{
  "translate": 0.12,
  "questions_per_image": 4,
  "encoder_depths": [4, 7, 4],
  "fusion_encoder_width": 128,
  "fusion_encoder_layers": 8,
  "fusion_encoder_norm_position": "pre",
  "fusion_encoder_inner_norm": false,
  "fusion_encoder_positions": "sincos",
  "shampoo_beta": 0.95,
  "max_precond_dim": 1024,
  "adamw_lr_other_params": 0.0017,
  "steps": 10100,
  "warmup_steps": 200,
  "adamw_weight_decay_other_params": 0
}
Rows from block 6 of the image encoder of a small model that answers yes/no questions on an image's attributes, named by matrix and row number. Rows with one number belong to one channel. Each number is 128 + 24 x the weight over its row's rms, rounded and kept within 0 to 255. All counts start at 0. Numbers have three digits each.
After each channel's rows are labels from the 100 images, of 14976, where the channel reaches its highest value: "place" is the part of the image that holds the peak; "lies over" is the class under the peak. Only what is clearly more common there than usual is listed. The data: simulated grey scan slices of phantoms with and without marks. In brackets: how many of the 100, against the usual share in percent.
# convs0: expand 3x3 conv (encoder.blocks.6.convs.0.weight, 144x48x3x3, each kernel summed), inputs 0-47
# convs1: project pointwise conv (encoder.blocks.6.convs.1.weight, 48x144x1x1, transposed), outputs 0-47

convs0.91:147134124091147125187152083181086112103133104118120114109142169158117125148095119104144138098164118124127147093116150124157146102124142106131134
convs1.91:137133110150115086081149133135146095155092136113096142122123064107127116144156146157135112143144109133118101148136086136165149137096155128130080
place: middle left (38 vs 11.1); centre (31 vs 11.1)
lies over: organ (62 vs 14.4)

convs0.8:155137134110176158170102139132122110148116140122108135117074101146164157145115121165104162137112157136147162132134100123144156137148116108147184
convs1.8:144089098115117167168093131109137140120141111113089154110160144169139140118060143140148092132119131146156133167168110142110153133122118112122108
place: centre (30 vs 11.1); middle left (30 vs 11.1)
lies over: organ (54 vs 14.4)

convs0.21:130092147134096127116177121162148100145127140111147116103102106111111142145103129162070145163151155103146110133138101116116188127118110167120122
convs1.21:128114145121098118099112118148109133125101169121116119130141069111154164101139159110142117085152109137075149165166135115130098129099156135157151
place: bottom centre (63 vs 11.1); centre (37 vs 11.1)
lies over: soft tissue (50 vs 18.7)

convs0.75:175121155130133125151116129110168139114123165103083107151111116137141156103119124144130167141143119126113192136149103116084169142131095105147158
convs1.75:123136140107162093146088139124138159161167149110112147121151122153137126125122138170136146082118156132114135180162123161144129122178145090103148
place: middle left (45 vs 11.1); centre (33 vs 11.1)
lies over: organ (68 vs 14.4)

convs0.128:127119166093126113095090165135142120116161138138145171121123150140155105150132102094166136138098083108144124073134119112148128171123132105124093
convs1.128:161084102101076111165104122148156110141146096103157161136110125117091174159147141158138103120108105116128114120130132166121132118154096134120157
place: centre (99 vs 11.1)
lies over: organ (56 vs 14.4); bone (37 vs 3.7)

convs0.97:098126155111150115118147158139125154179135077143123121077123120148126117150123134082129086130132107132116160109098112144108177184122124145118137
convs1.97:119128160133157146133151101146127106133129136080098105159105086148166110146141150140119139129142102149168165162168126136126165117126167107164158
place: bottom centre (55 vs 11.1)
lies over: organ (45 vs 14.4)

convs0.25:152140134170137122121164112106152090140144131121154138083078124120081111109106143115165140094121098103153160170126126148136112162109148138149148
convs1.25:153111160140079123122121101118119095130130130084129144117122114112136128150111127156133135122045087149107103116086118105144073133144143128136134
place: bottom centre (48 vs 11.1); centre (36 vs 11.1)
lies over: organ (85 vs 14.4)

convs0.85:116114131110132129122131110119134124129085135097147134125125154171094145126142117092092117168110103184100142135162111168105084102149129114144175
convs1.85:108093151136119124142111129157124190145142142144137139116129104149134087140146164145129129124110146133155190094148195080135124130119139128116137
place: centre (35 vs 11.1); middle left (31 vs 11.1)
lies over: organ (46 vs 14.4)

convs0.125:112131132150150114168123160081146139122091122133116148154065154137134114140123123110130087146145095118190101132119113156140128119124123085114161
convs1.125:088127131110136135149132122169132131111166126121141132121107139118131088122120112163093103132111164119151109170105193098138093153138186129130140
place: centre (37 vs 11.1); bottom centre (30 vs 11.1)
lies over: organ (42 vs 14.4)

convs0.77:164116144117128143120180106119144122144123128105091149135117171134139138109109148152144114100108142112185121114149069153184119116098153137110124
convs1.77:159146109135100125133111133160143130140101108131125134132165126114078122096100148113111168097202138157106146143140130148103158147130129099173140
place: centre (79 vs 11.1)
lies over: organ (73 vs 14.4)

convs0.62:135147085197108133108100119109102103143117127139149127126073140118163158136144131127136110137134167148152131162140144119108186139127117155094133
convs1.62:138136098168094139116135128128136137092153135124141136174141109150155160110117156120112100105154140125088095142137130147122089139065151104114080
place: bottom centre (70 vs 11.1); centre (29 vs 11.1)
lies over: bone (39 vs 3.7)

convs0.37:097153141125155122149106122152153159136115128180154149140149130121119077133097144109083124124125152113073137167126102134137142154087120128121174
convs1.37:099143129103139122150137130168100116136105108120182143122092113148118095136116144059138108130151139090138164160114089115099122095121147159137123
place: bottom centre (63 vs 11.1)
lies over: bone (48 vs 3.7)

convs0.2:101106100121121116136123137141160127127119138101112090108080081144135128196140155124098101127128105091151132100147088157116114141147122163147105
convs1.2:143120160104153160144181123167070173147083135125123134131155115142134089144086127146114095144141119121134135156127173117109140114141131148110120
place: bottom centre (69 vs 11.1); middle right (30 vs 11.1)
lies over: soft tissue (65 vs 18.7)

convs0.30:110145126165136116100111086116109149135105153095153155172134152129114120137100133094144125080168159149106143090150114131111094151126147161162140
convs1.30:105134110115119165151139150140108177125163135133109150109089135109148108143123163105105133116087108092133155167139113107158127066136089114115133
place: middle left (39 vs 11.1); bottom centre (28 vs 11.1)
lies over: organ (61 vs 14.4)

convs0.26:136108134108134105121197134141118136139103151166100135124130100080146120109086133094125118099164111116148100146120150132101132137099149105072141
convs1.26:127150058097142132123087137174143138130152155118154130110148134148147117124149138073135125152149147161151141122154136146121121136136119161083170
place: top centre (28 vs 11.1)
lies over: soft tissue (49 vs 18.7)

convs0.38:155137136135118183132111105152128118128113108117128106138070134105050117113168175103127149094142134114128135108148122133121111162144150122104116
convs1.38:131117127119145150136150099136130143155129145128114118147133119133101123071153126130073189076147147126101139099146094121121129171091151123102150
place: centre (97 vs 11.1)
lies over: organ (54 vs 14.4); soft tissue (46 vs 18.7)

convs0.104:111100120166143142107127165141114117119141138117143136133168073144096130151142090123165151200132145113141146137093082133138116130115103126159119
convs1.104:141116166115115121106125140133103160123140141139063151156132156113092161115087167162133094120138142088154128118136143087100108114146115097144145
place: centre (53 vs 11.1)
lies over: organ (68 vs 14.4)

convs0.82:141200137089132081122131108119140151099130146122117121133138160114134105116113120067107101104138160130126124116084117118167112087136116107112113
convs1.82:136173204104122131087084116124144099112115136122157122160111114146135123118149134101132114151158109160082151114134131142137128146105129126158085
place: centre (64 vs 11.1)
lies over: mark (79 vs 0.3)

convs0.140:117168135095140116145114143101126126139154131133123143116115150126137106065144161146124160108136141148105131132116091116114147089172146196113166
convs1.140:113148116112094168191136126139111164139158137121149170150129112152155121153178092147117162154119144117131131134159152124138163150111125111104097
place: middle left (28 vs 11.1); bottom centre (27 vs 11.1)
lies over: organ (50 vs 14.4)

convs0.48:138101124128117096129130102136104177110141197135110136171099162177128117115158090133161152129141118104110121110176162121118124129138143120127132
convs1.48:136102124129133153142082190156135122163120119082110127118141173111118128136119122116101147156136139105130124125158111140147165160162093116160082
place: centre (45 vs 11.1); middle left (41 vs 11.1)
lies over: organ (54 vs 14.4)

convs0.39:131087160093135179120164146147128155159145125132124087144122119142128121112157132178115161094118126121147110130090079103137117112165116112098146
convs1.39:136141116133076146138119131110146099100092107179155101097155097110154138153118119169154101163113161134087140115163130109139120123106138115096112
place: centre (46 vs 11.1); middle left (33 vs 11.1)
lies over: organ (53 vs 14.4)

convs0.122:177097120138123124132141119131114187119122168142140157101108131141126117153128142125125165146093087138155167119129141183105099132113139126176153
convs1.122:120109135120126132129127127108182101130112161090123124100120104168130095134103136110129148095108138140131141079109180115165099109133164152078114
place: centre (88 vs 11.1)
lies over: organ (73 vs 14.4)

convs0.11:125140094114120153128125135136162117171115108203119080118124141122141118129189153132102130125163127161164123140167126136128131113087124113134151
convs1.11:118090094106146152170114081124149153125120102147137084114146117128116128143144137083154138123141183153129124098125112113096127087125112139077135
place: bottom centre (100 vs 11.1)
lies over: bone (98 vs 3.7)

convs0.24:129148146071099115129146109092123138122098142133116126115132151157096103138127185066136131114117115101059144132121130129121112124134116126121171
convs1.24:135170117120134141127130128157123150145121117159134159154140136152075072132157158141134150141174138115151129068106121168136108128108119130154090
place: centre (50 vs 11.1)
lies over: organ (81 vs 14.4)

convs0.55:120110132101164113170159143145144117139170094101114143131089100101137142116134090110140137109128141080137088095146118170090169115144114131133135
convs1.55:131159136136120187149167156119148119144113108092129127151115113187147109112143080132151076128104138142109074139142109127122116129156145125116139
place: centre (33 vs 11.1); middle right (32 vs 11.1)
lies over: organ (38 vs 14.4)

convs0.117:154123136116139059114088133098142147146107127115120131134141112127124130117118126114127124110156113094136162155076145134070158111076170140129129
convs1.117:142142142116195130124128132119117081135106163118086125121143148160140137148096132074140099137132120097136124108152134072166128114149110163129139
place: middle left (55 vs 11.1); centre (28 vs 11.1)
lies over: organ (60 vs 14.4); mark (31 vs 0.3)

convs0.58:190078112128120110134129129145099151131103153122136094125095131100135114119092085114142168090151137145128119155101168098110120125101134124087135
convs1.58:208128170135101142118120144128123112111112092109134093115109136117139125120125125102123098128168141106144135153099141117089130155086121124071145
place: top centre (97 vs 11.1)
lies over: soft tissue (97 vs 18.7)

convs0.113:098110125131130115114200120139152093138125134159111132119131133159137107109133153081173135167139111162106144126135143114111153140086185136138137
convs1.113:120095112107124142101121116122111134133129122093155117063119102103162146126097108109103118140132142156110197158142130111101155137169130108095112
place: bottom centre (47 vs 11.1)
lies over: soft tissue (73 vs 18.7)

convs0.76:149157141130114104141154174112143107149077123153138158137123169106088119124140070152123167152153108127155125141107166139120109129099156106140118
convs1.76:136105136146158154135138141110071101148156142153087120096129132155152145128087173109141169129145131129121121157140134101154101127120096103082158
place: middle left (46 vs 11.1); centre (32 vs 11.1)
lies over: organ (81 vs 14.4)

convs0.10:135133146133133122121130094181108104123108096134137128144128130125121134138124176130103157141080121102112144160134138104125143080071147172080105
convs1.10:107112123116150118135126163139137154139114142095171131133106099148122139183166105138150150161103128082102135141135110123112124115141092108181177
place: bottom centre (34 vs 11.1); top right (29 vs 11.1)
lies over: organ (36 vs 14.4)

convs0.51:152101112179164144102162123127121127132089095121144122110143141152104088147154120158115111141133102135155135098121120167140074078147143115123150
convs1.51:148123150104119145119105155145153100107119172091105119087154127132105099157162120137122150121142127144104137099066155098118174130148112122165111
place: middle left (42 vs 11.1); centre (40 vs 11.1)
lies over: organ (80 vs 14.4)

convs0.68:155146166126142132134126099165118123156075144109083129121097151122135151118114119166131141093148109135171176112149095147111130139118162139167106
convs1.68:117121134154179139109112133122081116114133112154110157089149156130145111121108141139164150118094115146120089138157149148167133087100156080104125
place: middle left (54 vs 11.1)
lies over: organ (62 vs 14.4); mark (34 vs 0.3)

convs0.88:158113111128139128129135113125138153170106086103192096120147128139121093119131111092115172100093118159125081095120131141160132128103132149142153
convs1.88:089143090122149143154140109117149149142135176081153112153130143153129090123147137117104148126186144118132097079141146106134121159103138145152097
place: centre (62 vs 11.1)
lies over: organ (72 vs 14.4)

convs0.133:107141108129157115135175128176135125155121132108128110127127089126088061120127131111106126149124155129142092103137136108113104110116113173068119
convs1.133:139092082135141105136144138124161132141133144127123149109152148142120130104094158184111114125151093103151153144188131124122117112109177160138167
place: bottom centre (98 vs 11.1)
lies over: soft tissue (86 vs 18.7)

convs0.135:154145131138105131155114165095142147097106098145095120121107134140092171134162162165125146157111116110143148119093143112163132166134184143110129
convs1.135:126145118118167125163093130087163130155087100135109071146153153170150133111133154122153109119087105136091102156125157109131150122125115114129139
place: centre (55 vs 11.1)
lies over: organ (60 vs 14.4); mark (27 vs 0.3)

convs0.53:076119125158160134141155109128123135107167135120139146100101127167114088127107127108107148145066134156108135131147129156093137097108149130082156
convs1.53:130131175159124150140100128121136141096158157126121156134121137132101116131134122108098136110060122139120114112100101105087108187151180134124142
place: centre (58 vs 11.1); bottom centre (27 vs 11.1)
lies over: soft tissue (40 vs 18.7); bone (29 vs 3.7)

convs0.47:158181137141123126117167124136139126118141072085131158120143138141106134127119143139128114146163126109139114148116117159156136162140190072111105
convs1.47:151136142142131119102124111140125100115132125162093145109169155178157094154187136123118156116146130161112131148141074136156143134140171134154146
place: centre (56 vs 11.1)
lies over: organ (39 vs 14.4)

convs0.70:095134146137123162137132150108141071121128146110093127184085142153111172116137141156153124143111114119102154121100115159122114119124105164177143
convs1.70:121110081140118106117083141148142136139175134132098134173151095078127143148168139098151160150124130104130099111114127116113173122144125097137162
place: middle left (70 vs 11.1)
lies over: organ (75 vs 14.4)

convs0.14:156108142134127098136100137099104169136127157081155111105099150112123119126107100135132119110165097133181099185132130116125101116106159134149095
convs1.14:162125110125140108097157204109115162089127109116098102128125168117113138125127109124112103171118130096121116137096122106097131113153098113149092
place: top centre (67 vs 11.1)
lies over: soft tissue (77 vs 18.7)

convs0.56:136143131102165111142118109174068163102107108133156101155123166129129111139166132095113152143105117151090120134084136135129112131107134127138077
convs1.56:110112132155122169113153130167102119174121138132141116147108134143111130102099138139123109111166114062108157144157105093138146145076129162136107
place: bottom centre (45 vs 11.1)
lies over: soft tissue (57 vs 18.7)

convs0.130:134109098146105148139159082159152118121157139129181123157133137136114122132160162152123137156148132100101094127126073133113163168109089131121105
convs1.130:137143118152086152123126114151123109164065108103135141170151096119120121133124125147134104146121172101097137152091111092124086129152136162114098
place: bottom centre (99 vs 11.1)
lies over: bone (98 vs 3.7)

convs0.137:081179120100128113147128129086136154138120164139125139166118141100124117154156090105130125157082144125104099127102168152164150165116142125132120
convs1.137:104112122097108126119119155134099155115130168128146158119117119128104123115160155081157134183136140092116156154111167155139154125132132094186117
place: bottom centre (28 vs 11.1); middle left (27 vs 11.1)
lies over: organ (64 vs 14.4)

convs0.124:111147106089114148140139136140162156172108144128138120138095100148169100094103171159143144144103101128111152127082120103153132138125097172136144
convs1.124:090108157147145132118146107156100097094124137147129109134126117131161166133145170141172127134131175088074152149110128149159146131131130109168140
place: bottom centre (66 vs 11.1)
lies over: bone (68 vs 3.7)

convs0.138:148097132092135132145119128126086117142151110163157128098097105075130088104159091098164121136149101124156154119132131134152097119105134121078125
convs1.138:144142142093132146130131157137167131100112110162133107127128151119075130142111114192129168121135126159101107134109124164105171133171113155160128
place: centre (48 vs 11.1)
lies over: organ (57 vs 14.4)

convs0.127:169107100143149127136167127162134139110141140126150117127131166114144138157130139158136166119102130128122163095088143155105148143087075133073115
convs1.127:100126134135098106110145088124116137171124113104108087157138094126135120143134180126136108147166124119129143071126092151083114099126159123092140
place: bottom centre (49 vs 11.1); centre (48 vs 11.1)
lies over: soft tissue (58 vs 18.7); organ (37 vs 14.4)

convs0.80:126093106134131139155150189129102146144119139115150132143156124147138141137105118143113122109103101177091158145154154128138122141089193098159138
convs1.80:161134140112101101140161098105135135135136144135123148110169141140114099069073109103138134117107137167109111088125151120157177129126151139160145
place: centre (53 vs 11.1)
lies over: organ (59 vs 14.4)

convs0.12:202071133091145125124129093124129144174103103136113128128103133158150125173109111095118127140113158124124111143173094124124119147142113118135118
convs1.12:114191105139134107100123176116084154128093151091108141123140155152110138121081109121112119113114157097158127097152136124135144155123119120166109
place: centre (42 vs 11.1)
lies over: organ (91 vs 14.4)

convs0.108:121121114142089139124157165126119092158157148146165093147087109120073161122108134117148124135101132133133159091128116133111149174139118177147133
convs1.108:099146136130096095128093072132104133109114117151085147128127146137166096140110123109130086130088095123083104118147095106147138091122120159127119
place: centre (77 vs 11.1)
lies over: organ (65 vs 14.4)